Rows from block 3 of a small image classifier, named by matrix and row number. Rows with one number belong to one neuron. Each number is 128 + 32 x the weight over its row's rms, rounded and kept within 0 to 255. All counts start at 0. Numbers have three digits each.
After each neuron's rows are labels from the 100 images, of 14976, where the neuron reaches its highest value: "strongest on" is what is common among them; "lies over" is the class under the peak. Only what is clearly more common there than usual is listed. The data: simulated telescope pictures of galaxies. In brackets: how many of the 100.
# fc1: MLP up (model.blocks.3.mlp.fc1.weight, 1152x192), inputs 0-191
# fc2: MLP down (model.blocks.3.mlp.fc2.weight, 192x1152, transposed), outputs 0-191

fc1.490:118145069150135190102165109109127113123144139079154143175123171090140189094137134103163063096141183156152118142097074126132173108148135099147121134130105121084154022117127161180143106157098114150088090116107123136111137103048103118097054129059141122135150099108130133135070138094132132131125115095119147144107075125155122180115151122101091127118112111150115135152123143153154101057125145149064118104062119149123153149128102139140137058061105106166148173130129182115137113150112100136168162134079195168123098144174138094110184162156119182086120210133121176150181160127197150081
fc2.490:158141152098090036154144136143102177113099184098133132105119111107134112133140255149097070125119153113135137132166153148140140141070128117089065118115149119148134117126080093139125117157146128107117110153105101088184150133138067154153146145147150077110175145093118118123127094139149148160092146151093097156110116142140137116107088152096155107122145095139148255138105126129105167108140159105139157135172149130191255149088117054101090179138150074129123128157091139164162109111111137113133091114135088113142145136132138101128166116113161117100120108134128118116104126096076109129
strongest on: winding: anticlockwise outward (63); bright star with spikes (61); merging pair (36); barred spiral (32)
lies over: galaxy (50)

fc1.475:119126118131154182140178099103089142110122129109118197171105128165117203092151158095110075106091165101169157119117101132135140105119147103142124139134123101087142092078091142157090155109101098136114109071172063119109164124140104050132096116043197180150114140151108093172144133140160130170112140119144150080160084133142141118133168127140127115123045092078134138159128138067131142120124137113065089130163162088134157099119086122170125057094124127071107152108134195094159111164160085155211163080129159144145090144126183107070099120135127143119100199095078127151122095123175135081
fc2.475:161117169069101094119111124115163163159055119099150126151125163153184153128131235128108051139147202141178149108167079106089116143096166159119109123116146170129103112119129100097136128170140104083133148118140126113138188136110072164147115101133124131119188109102125121121112113120120110094144115156153079123120064115141120121115154163086126161128149123126122239118117076135109130128125153141049138096170132158178212169127147076113059150134183043107176200096141123187140114138137163107150132151127133201092171129127112109150156135102119192118110143110121173102122147127130117152
strongest on: merging pair (46); winding: anticlockwise outward (40)
lies over: galaxy (71)

fc1.26:101111119098108221145163121118128164133145138153111216127062132204139235119169145145105107121127115114130173078126125077101146113142184128092144129152125105081118130121104110084109136118132104127126143042145101124117139120147131054110079111032111164154109131159114102197124132135131141132131136093137130043155146152193149126122173094139148117123058162045124130161149125119084109126133130132123125122120135112158143104120139118147160050103125103081117125121137199124176131156185044141217159113145107104134099133111094120094098161121133123122116164115112144130086099124176138120
fc2.26:172131135067114115109102110106196153136058107097163087155158194201132179132126196135116083109143199126145176114178073088139071089137175152126135098104117167134107090140136140122112158165128071113127126123154119135117157111090079124138151142137145140119178094116157109178125105127112086092154116154152100116142084130150108146137165147079080157164101136084096180096159070116123117148111119166046119083132134152163173175146141116130067146107153113076177218092151097127107132132145132116165091142147115213097178095148082142113121144122121204138138149098153191136095107128156125135
strongest on: bright star with spikes (64); merging pair (30); ring galaxy (30)
lies over: galaxy (57)

fc1.682:131127102146149187103145090094092159117141122112140147164112135139146218080161164087127074111133174129130140130111094143158179105126172076175136129106118102093158064097126145166108154146066102131075075091156095116126162061085140086138080137068161174148142118136098097165120130121157123138112133100167149096151076131162131136134156093132102109169086085098146150161142141114149140073128118129056082142116134117153160107119060137178128073059110126106133184124104177087122118156158083155183138112110169166150098140128125086083120131151120163094116236125115140186138114150168157055
fc2.682:139157151053102068141121105112110149144052164120144102099122137090143077135111251132122086138132147144167117115119160149109128176098101140081092111117156140145108138127142099169141111140192111110133137164109125105144156143147087193128127113147111108088176114094117145092097074131132144125122137145077063165086111090142124125111109159106180122116188113166135242128111115145113134120123148147142182113158126120181246191132163053090054150158177078154129128128119115155125116119102182103117112163129099127116167114161129094179156126093159118112128115123131153110137171081092112154
strongest on: winding: anticlockwise outward (60); bright star with spikes (52); merging pair (39); barred spiral (31)
lies over: galaxy (68)

fc1.67:136109124124143205137156124119114158125142138173121217145079133190141229112175142127104100130122142114139141113119101119098127107130194111100145128135130122080100152101099105079104161128124125133145143072177099116149149122155109079112081119045128206156100145166112076174131143162130144127115156068122135047154113123172134099138188091159130112147074150067152132195134116100117124143142116126119107124176143148153143089130135114138122051104128116081129131133120178111186126161188075140226163106164119131139062162097138123090087138132128142138098186114100127121101091148190111094
fc2.67:158107137077123141108128094097150174125062100102157119143140179177151203106155223108096068124146199120131157122154057086132094102136171161160136109103118155116107096140111125104114147166142068119120118100141116122101181119084061127122118126103141144132174091113147117155135116115112092101154112134151108092158036128156109136120168147083102157130095123082100225121142059114091104128126129154025126080124127137161200159131139136126092118091144098082162198086155108137124098139151133122164130136139119200100126113130106128129138143115117202116129172091131194114088109122155125150
strongest on: bright star with spikes (55); merging pair (36)
lies over: galaxy (65)

fc1.758:122112127103121220161168127110109139112149143138108216130063132182134239103146138130111115113114111106125148108132132109116155115141189131092141126131128098078126142105107113101107148099127108142140137033155098113136153108140119069109069131037131167145133148163105117213107123131139136121128130109154124033172145128172161125120169086149128122156039143055134115171134133118089120132123131123126110135149118117137146105130114118148150054100111118063113104123114195091188126175158056151196176098143135090129090148109133131067109155129129111119106138113113137129091077124189142128
fc2.758:183119141075124120112106114104196169133074108094162100169151191199143170118136175137111089110149195131150184119183070084130069089126180161135125105118129170112115099144129126109106171166134072107125123113152124127125161102090088130120149155133127147128178087112152121166116112124119087093154115165158108108156088154165112131130162154071072164157105138088106172101171057133119116135110132163056120082129128148165163182143141114142075158106153105065182201077151092121111122133148145138157092147150126201087177091129079144123134148133100198115125143089152204149097098124150134134
strongest on: bright star with spikes (63); ring galaxy (30); merging pair (29)
lies over: galaxy (54)

fc1.44:119108134106120213163159127112117141113147154142111231142055118182138228095165133136108099116104104112132150099133138093108167107138188121088139122130120105086121149107108102096111150101121115135143136030152109107140157113134128063117073123031129174149120143160098101199112124128142127123130137103157130032171155129198156110110165091142137121151053153055136125188132133115096118140125131114131106130123130125136135106132135117143143062103105117066115102124118191101191125165163052152192174117138122105123087141111114127072110151140123115119110159096108138131100097136180135119
fc2.44:186117143073126110124103106107196167132067107097163097166145186205131167119136176130115093113154195132158179104181074089133070087137169157136136097116124170125121100140137126110106176164132071106121121118143118137108153112084094131121157140133126149119180086113147123164108112128119089098156113163148103115151085145167115142137159151068089157158101141092100180095168063140106107143097122173059127079131136149152161190155145122131085159112163100070184204079162085127107135139146148129163094147156132202092173087141079152123131155131110193122121139095152200145088098121155128147
strongest on: bright star with spikes (63); ring galaxy (30); merging pair (29)
lies over: galaxy (54)

fc1.601:141117128122125210135168115108140171135129140168135214134077132194127242097160135140123092114134142145133149095136092094104126106137180130091145128145123135084114146144094109085103163139116119123136136055148103129136160125153112074090069128035114204144098124159125125203118113133136127117127132082122148053149116129205145120132182114134131127142065167054134129196145123106142115124122127126100121127134127146156144117128123109150107060098104136090133146131122182115187121185165057146230168110154124141128091116113080128093112156142138146128108186110128167132098114122185141106
fc2.601:157127150084118093105119102099167168127090100086163091156147186198167193136138194096109057123145200126157164128184081088138085103131169160162133112128107175136128098150122116111120157157143089107115106114161127149110185144103062129126110138149152141132200097119151095149123120118109080092157100151161106119133043137174110137146158152072107165136101136105127186092136086138109118141131106164039130088151132155164193168146144113141088169106151072076164206072154124152127100131150130100174103149149136198102153106126104146111125153126135200123134173108143172128092093144146110138
strongest on: bright star with spikes (60); merging pair (36); ring galaxy (25)
lies over: galaxy (63)

fc1.612:144135129140160212103102076095165109129141116110152132149109172157139219110137149104157116075123168138150110118133072076154118120159144136118174100114118151090114067161134161159132126159114086122085099088131134144079137092081126106074128107093110153122137083132124107126048150099126087074162106105161125097134099143208122136106126123092101147131083158151132142147141118190119078083120124154080101127138084155132137191158124118135127064107117139085172205089149088123083120169097125137189167139073171181086151105158070122084157197150106188122149173115162172161135112140185138108
fc2.612:135167135099115057125128152160125178098110152093142122130134121097140124138130255118101056129113171118120145111167109153141154140071120095103077120113170111142158117106118112148126131167141134120086097153096105101194167136145060141154105164123152101114164137107105106118119095120154146162105162147110109161107080140133125151110104127106142093118134082140114255128114140124082151090120159126103162149142164128203255144123116052113102149129152059127144153159092169165149081107132125110141101116111095155150136131119141083123169106123172144083090132142111121151123137080105121089
strongest on: bright star with spikes (63); merging pair (38); winding: anticlockwise outward (33); barred spiral (31)
lies over: galaxy (64)

fc1.560:065119124134133199104154127110149122127129120136166161138108150118083187113102124082132107095104205128132156111112071118138169122107140119178138151144149131076169073129118148160114109170114100110065105102104114125126138126057138113089065147083114102144143139146115125113118094113135146105138117075155123145149042140156117158128131137109150130160141126152123124130127125116151083099107131147010101146063118143113105154128096144147134038065124184127175238101119139132148096194141122120111158119117144203095146117133087106127144149139138201092139181130127156139151126109229160072
fc2.560:176083152156098036140136110109197209135161143073153105120134161182141144195137215172089107101078160085120151106175137096123086138106157131128103094111123163170115138155125112108097164133120102103141130130140105125161144117122081122169157131164116163142148109104124070184157113114108114119139126166150115095133084098187126103116113157105141163163090155092120164101150096087113148107123154155087139103122163116127233154154096093144152210171131094086156157137136102153142101098168111147195095096124085152110203074081087113094163135129134150120140115099146157116101131117049148155
strongest on: winding: anticlockwise outward (63); bright star with spikes (61); barred spiral (37); merging pair (35)
lies over: galaxy (44)

fc1.541:107074146127132157113158118149123140146139134134130195127063115128132171139152116154137055182124153137125129107112091159072162117124163109103079169134134055096133168033073098083144087150157112131151155085158055121134140143179055114159064140071118175118114137141138111140171106160164131201091155093140113047093083123191111088123101146114121101120143137101143095209132119115124164130132133119092139120155188173158119125074144113102128106163138115131154150151132173152205112140161054144168130149154132149205095153102138131154107091128124149128075130124069095104140117126126145146
fc2.541:174164115078118084114093187172157132114060098089155061190206123165066140145117143100103094117124188127107189114184074117179100134119155153172133082136128176180130083159140159132082145164117170155143113151092131119125109114112095125122133136180107094089164147097090134138138102120105121124136130162149145156125080156104103137131137154128090167177097108099112074115169149138109125097086138133050113142118121123099183180116121169155072146113185159087160183144124118091116102117131125141103115130114088192107167092162103087127195144151070193110119105193155127119101146076087150136
strongest on: bright star with spikes (53); merging pair (46)
lies over: galaxy (60)

fc1.292:072108120109128224119188115116145132148123120138156173146074136170117211107175124124130112133126175139147143087076088132119104106106142151123152177186117115052149090145128132165107083173130125129105125081128123122143140179092120128077049130016106103113132142146118125122109131126130118097156132045120117127138089123157124124121148139116145132093114136110103119221141164123111082134109131124078121147144132140136134155150141137139155030128151146112170177112128213136210117209165131130143195145131131163122092175127169126141121155098139175116115107124133128164125087135212143105
fc2.292:203096162097073039155099117106171185164110139079131097157141130185135150191124165143090063088073182088134160114170114125096063124129154146092127085109139154194116154139086116078107184152138123094127147128127124122150116086156074102160186125184124155145143111094135094155159082125120132140126140145138116113145094127163136093122141156089156138167115152091138134104174099120110140128126141132085121129112164112171179175125117089152087222168154085104147162149133077141140113089164112142183062140150064151132188095098065147112143122152157142117136101120133160101095151131059143163
strongest on: bright star with spikes (57); merging pair (53); winding: anticlockwise outward (31)
lies over: galaxy (57)

fc1.562:150108157151158184143114130166104117117119180144128188140074117167116202153187222078133080098120137110152145125058110183140135167088159094129087104116155105108103164111154124140082149138110153121125112051166075106124131155131095076109188115101116152143155133171096077092128135085139154143109113074112156081122098145153127163120147104108131093134062114111165219169101130124036129120190146122076078153095145160119158182130133152153112104167089162142148164130109118082082125130136080184149124137113155167131099158121101127084148107134113139096118155122094157154097104179183162136
fc2.562:109105158099096102167166134119147138124097127114102145133088142117128161111123255177139139132139131145145111116108137102109146118098164140085101180153149126109101136138114085111141124099158092105120151109117125100138140144131044159109119108103120143135121107105132104116123138123125151112143104121136083102099068093176180141125083109112137128080170134128140255161104083126136133109106138130090150093169151122170251117137139042082080121158155096135103145113158159158195117148120132099165134159115109137123139107119106098152160152084159131104126110098135161097113141100138120151
strongest on: winding: anticlockwise outward (50); merging pair (43); barred spiral (27)
lies over: galaxy (77)

fc1.574:129109146134143141098167126135105163139126127128125181119146133137147165121139089051118076161137164111140133151112049162088105131110210114192110164129158102093117164092124111100154137138128142122133134105169079107147129126203085123192106150064160138171085149148090104159213161146146135166106155086142152083149023127154130115132105093146111101130081140111156077175153148093147186140134148107033150147167167132180094066120125112132131099128121117106148168159107219135181133144120119145154118093138093162185136171101133116117126068136132194126111172112084158129132135171123104123
fc2.574:165102136050111101125135150150156159152035128107153103123125146130176081147122178120090037114118224110154161138146061142124090151128119121072131112142152119149058120112079101106101174176144112127168165169103129105129180125141113139138096094155118089093157139108087145153127088158140147141132165147122067126114063084112110102108122142123164119142155100125124128121099109129127125128134150143039130118150140104198201164104115066105037132164173063125173199142130163149181146112137124123109127125171092187122141129150151141140130130110135192149069135136103166104128148091097118153
strongest on: bright star with spikes (59); merging pair (34)
lies over: galaxy (48)

fc1.527:109116089129121179173162112108107157103126132121080193146096097176140215090155141121086098103099130084131168132125117136143151119124170095140097142144129090092141107062078137119093126098121105154118111068167071108124161133122127068136084141041181142140152159152086096168137137143145134179101170122130148062166095128126175136118165116144119097139050101084123128170125160099108140122130117104096100130162167128131144111105103109156123071087125133069097118136125210098187096170165066142179173087139120100164080152082182117090091124136137118109085187112077105164097094131180148092
fc2.527:164104160080095139129115110114188168143058096116146128149128176157147165123141226145104076112139179122156150120179088084095110132111183173096114123117123183092103113140118091091127135160140079094130144102139128107111158122096070146125108115096124143112189106115129107146105121126103094067170089146162088104144087134150131129120158165075109178152121129110088232115114058134114110123120136154067142052154119147178185180128142108120063108102171098080168179059160104185119124148146160117139144153135129183065166129123107116141154170110102180113115128085142178123102134134161119145
strongest on: bright star with spikes (53); merging pair (46)
lies over: galaxy (68)

fc1.509:161155150112130156115044144155106124132102135109155092091177141172124206117153207148120115074165129125120122106118139139124075136144101129113179090098114167184075173193143169142101166155111121097101138109190174125098139097143153066102211100178105149167121100181117085151104120091107089105142095159122098143109119129152122147128069137100114126128072148130129188097119125148112107138129138139111120119082093153114185163139124104120105153198148125114147138120151074114045168120124137127212070088120139140109144107157090151044114174103128141144166195120176161092078135153119122153
fc2.509:133123118072102086149118142132115152094072122082132115155126152139147147116157255164104059094122181127153162128148129133147150148114130129090118125088143150145154122120120124156133132141136120118080101127104135104151156113105022151121119178114141113110141116104152124123108122081128114094137115151122130119122112150138139154125125110108135134153156103145140255139140119152099152076144134140093162106165118129210251137111115063133078125131133078102124156078140159176143079125122134114141124156080128136117160136104120045142193131117133142046129127132132142163124150118123163103
strongest on: winding: clockwise outward (59); merging pair (41); barred spiral (29)
lies over: galaxy (67)

fc1.294:139147121101123164129159138126096137120090143116112182120096125153142202129164111106102073138112160089126156151112079181150149108106200101183096151139150101087172136073118139163090156123099113151082099053108066110147113117137078067206110132062181124153122160113111079171157150117144144172099147129173120087158095139140152141124136101149128104142032093093159110160109139084126181087120139102075091144143141099141133111110096125139096052087112109120125145182113208097139131138124062170156128071118132130157108159107118133044149080131128144077133170128081112171145138140155137087
fc2.294:102137111069182159114157161170150141153037134138148127133106163107178092117122139038139059163134179145123103146095067142101129137091132149078107159167167121073134132113171115120152105172168121121147143140103143081145122163129105168116075158077121086071165162096079155100104119123139160129118145153126119155113086134108125113066143150113136121105163116141129149141153112168119148123143173157060141115157125116216137160168158086118031085122157068128179169113103171162175126170110165125077198162113131168107128153137167085173151113114142183122075073125126125125140141115169120156
strongest on: merging pair (47); winding: anticlockwise outward (37)
lies over: galaxy (67)

fc1.346:148135096121109178154118154146136106113095111095114136159140098201108204150140117124068086085071133048149176071141123099165131094106144128152130104112149130122170138148098135139097219136086131140100089076132111121114131089139114049181139146098154158149136148120103112198136109117134145158121119125178141085207138122169167151121161126104118136166000131069126109115156150100059112114112122098108089149136137134131124145157084145174163105114090135054132149130125176108129103154113130156162144084126132136127134071109124104038137131149137131094127179109155138197092127120151162072
fc2.346:143115150074117108122099125118138131188072111145165080109143162137163103105122204156129061133154196146171136122126080113080111150126093140047122112097117157129086127144109121097127105184177128100177174159126132111079115115133092145151127107148140090086130140106136182124100129123104116128127124164101076125137191110071089101121147116111138148137162124144102213119139098161121133152116138159121154085137111121226201154120169039117045138133179095141191189100136080158101167120147131113093136189130146183107163133151110103179130136081121180154123120113141146093156158136115113191
strongest on: bright star with spikes (63); ring galaxy (32); irregular (28)
lies over: galaxy (35)

fc1.400:128123145125166211113111117137142120086129174138153122109120161148179229128127138139138117114193148130107104099130089107145105130134127129088178116119119143099089135161134162161121139147100107133109106100189141135103159092114114077067125141106123194162160086219119076130080129050135126094138118127180110113116138114196106173101117112129133114134021161141159144148103137167105100133138135144138115132105068156146090167159135085123114092124110098099157145121127113101085149174122110119196156071109176150115170116167053135035122176090094163115144180119171177135136114158167111088
fc2.400:123144126083126103139124147147103177094081137105137114149122134119144137122147255127094039114119175115119154125156107133143138133108136112086095130072161106124161145117127124153128121173134125123083093134094117103147165111141019143122118172119186095113137131095125116151134132106154126131117148134125113116147108161128128135101131116101149106149141075126135255139130132131080146082143163121113177125183149128212243122108114064132077108125150080115140154113121147172124079134141132105133143133109107152128132165104169070148168125117137140063111128135112123169128151093134129084
strongest on: bright star with spikes (67); winding: clockwise outward (34); merging pair (28); barred spiral (27)
lies over: galaxy (61)

fc1.755:110097114152151157119145087101122148091123155122124139164124105157092194141163133076113083114087148123164142091067071141163192125097177116212095145118158089079187110076102125116120140134083123138072084079104090078147141113126081102122080111086144117157110163130095127135165159126152142158100154079170137093148029133116133149107153097167121113154106098075140129120146164101118135102120146099001103156122146145110137110121123126175110094068120143111126178135108167085131108128160087159109130102104124167174079119102132071121147123152122183069126174107105118161116092154164139054
fc2.755:152120150106099055140130125116203161139087128091122110089146110112133087131111188166119096150124177117171117087147119094129096177101109148128105120163135133184049071169119093132119144127157140103177148159131113128144127155113119149135122096143103103111178117113103144107136046156109109143115107161080093133075075065145134101143077165106167160102181131133082135151123132138086105132055113101080155163145162136160229190099137051081088166153174105149123149153111152132166116121120122094116134149181096137121173100147124138176115138098157143167138116136159157076108141048071084186
strongest on: winding: anticlockwise outward (59); bright star with spikes (52); merging pair (40); barred spiral (31)
lies over: galaxy (66)

fc1.242:105113114110126209163161119118117143115143147147100231134048128182137235106169142143101104121108112105142160093122145086104161116148177123081160124146112105066131131106099120097104133098123115149139142034153106105130159137127110072113068122041123176146114139154109102191105125124145131127127137099134133039175161133177143113123174071146127120140048147064115140182134142108110113117132135124147106132119133133137140106114120116130145041099121111063107105124131180103187116170172065142190167119138116093122088129118125117096108144124123101111109170108102127123101078143186129119
fc2.242:180124138071111108114101120112193171123055100095158099160144183204122175126120206161113098114159192125145174115171081094139060098132172153133123104116132163131112095145118125107109187155135076111122120113140108127115164107084070115135146130132125145124188093105141115168122101115119087104151121163154097107141093131167107143130155143068088153163107138095098208088163078130104112128100128168061135082116137144161190180148136117138070157102159118081170200085149079135110126132144135112173088144142114204098176085140081140122139146127110191119115147110144193139093110112155130151
strongest on: bright star with spikes (61); merging pair (30); ring galaxy (29)
lies over: galaxy (57)

fc1.193:104136089135157217126183078104090121093147144155113191155087119129127200104140171107136094149118131118139151094110105149140135099122137088137134135160112090102131107069104161158115098118127101157135122077165086126123160148134129085136093133054208188141127130169113066138119132137158132169118128115115159086158119143114160148130171098156108110132064111125121151174143140072098137126141110119103102137178150113131149114110125142130132040072123126116114112133132213062171111152150085163190221102133150135153054141135198113091099113146133109118109180090064111171119079110185138082
fc2.193:150135150050125111143122142130141187119059110095122138146117139135164153118145255153116075143147161140162128125165103110126125148088168138103092127112146158119129116132130116111153125150146131097113105130124127103139165151104032163129111130094134140118176143097114126118120116119118106081152103160162105117123106128165143147113150163079127151126154120134128255109109109143086128083131146106099175095156137143172246154111149088114065116106163067108140169075143109189142095139137164080149153160105133159094143134118127083168184139105129158099110144124115129128092145112142106134
strongest on: merging pair (53); winding: anticlockwise outward (39)
lies over: galaxy (73)

fc1.750:119145118139193220125170106118054135099091181142116209125086119111140184122171184103120096160114154106114146091102115179153115115136125091161135136147122099089110137087121143163135132138159115123140148104206066116114159166106122086135084104059167178134137130193123126112142145100150110192097157121128101095142112137164116145107150085130125085110060145115164188180135135106051174123167125103088121132125161127137164127089143117120100084112130104123138126169120171115147127175148077150178170140114168150170052155089165166103089085113127139110123186112076118138090055135176153135
fc2.750:103097141078131102139146143153111176142051103107151128147107171118131158118158255140136095149137140164127111130110132125106142143094163130086120160118156127123115122107127089097134133156155104078116119113116118086139157138119050141099099147088140123119151141096123110122119117127119124082155122142135097099133130132151127113088132130071152136117149091129121255149124107124112118103130148159121154092153144161175248128135136068119075106127139093126141142062142141196157103127144143093168149143113100150108104161116135093150162139096135145092118114122100134111112152107164115151
strongest on: merging pair (52); winding: anticlockwise outward (42); barred spiral (25)
lies over: galaxy (77)

fc1.685:129116108117159150123153098113089167110139159113143164151112131139136165147159182087107052124112160102109139103140084151165165109116141089192097121097144076125161131065084153114137171152132119159103089100158053109110136127132097099189087154099162156147098119121112115129153141139177126203088167100170104104156051119117136113110129068141105082136099131108146197145126144101070199099146142128037115143109157147126149120088120106135124114084123098106155199154118148114139107123181073131164123143108116178190052121092118096119141079124107181101090223122072132165139092123127148107
fc2.685:124126161091142082112182127142092138124070125107159110097111129110120127148135255119168139171161142175167087145106137094120178145112130118159116149155115137140083100133193097135161127125162093097139147160153143127141178167106080187116101099136079143111166104144083126098111100128113127109152112140134089155090054087148103156102090137129135148099174143162117225142097122146131116131110144153058190130095129158135255157152182094075098139160187119163122152117128132194123136129142164087147133174141128150116120111135104096175123155075103144147128154147128141084139152090149096155
strongest on: winding: anticlockwise outward (54); merging pair (45); barred spiral (25)
lies over: galaxy (81)

fc1.312:078080123110124172121159113100130148161149128130150183155087141208107225107202150135099081119116168123164169100067089157105089097094154143123134146159136119054165110141094121108068126161094098132097131075128128083124157156126085083084087112045100142143088147134096109147135154135131133106159140063139125105166076123163126124133142130133159127118103131084093156216152134122134090119107142130063084138134148163148155121151096137145153056120128147103152172124127197118198122186194109154167152131128119160131084176128169106103099136130148175103115132105135116152113087166189145089
fc2.312:189105151091088041158095117119187175148101139064138089159151128176146118178113175133112070097083189108152160129142112123119066151121127154104125096114132159176119148165084135109110190149147119105116125159084140121153122105137085123143187131193110114116179107080123131138142071082113127132132123162130127136113095124143136130149114182092170155138137143103144139096175096139110135097119127137082127125095160118187190196127113075146080222177161063114154162125141087141142082101132136131155079158124081158125186082111079108127183131146162154101139097119159160102101186123066161155
strongest on: bright star with spikes (52); merging pair (48); winding: anticlockwise outward (32)
lies over: galaxy (65)

fc1.765:161121155126072091185080103103064163112114136159068119145148086169118128103179155180083148133132107103145172109123203126119089095122123109120136087070137129166103145146125103121122119064127123134145138135213107100130147077136127108148187109175156160168084146177108102188158162145158134150109154111165124130149225118113161109127135081162132115159108133099134158133107129096149195150162141103198109142140143127142133073108154137111113162127135140087064087156116033085064111093159099141129061091158175077134112138106112111123084107117135059127140142127115112103117091168062101113
fc2.765:108150108152126130108132140137141128093144113099146071148140114125143116100079189118143105131139121154159105117076104128183173171093146093110100133110135161060151110125158114165161120185126116127090084140111130085128167135079026169115082158104084086064156153101148174130071086104148159162099148124086144141129198154123091159108151182106151122128115141143070144116154116161114076103119147125190159127047086097116201192100125087140124083102119136146171127141097130166093085161107162126120148173081140123115127096176103077148192138131099133088140175143120124161177204102170171092
strongest on: winding: clockwise outward (73); bright star with spikes (57); barred spiral (34)
lies over: galaxy (52)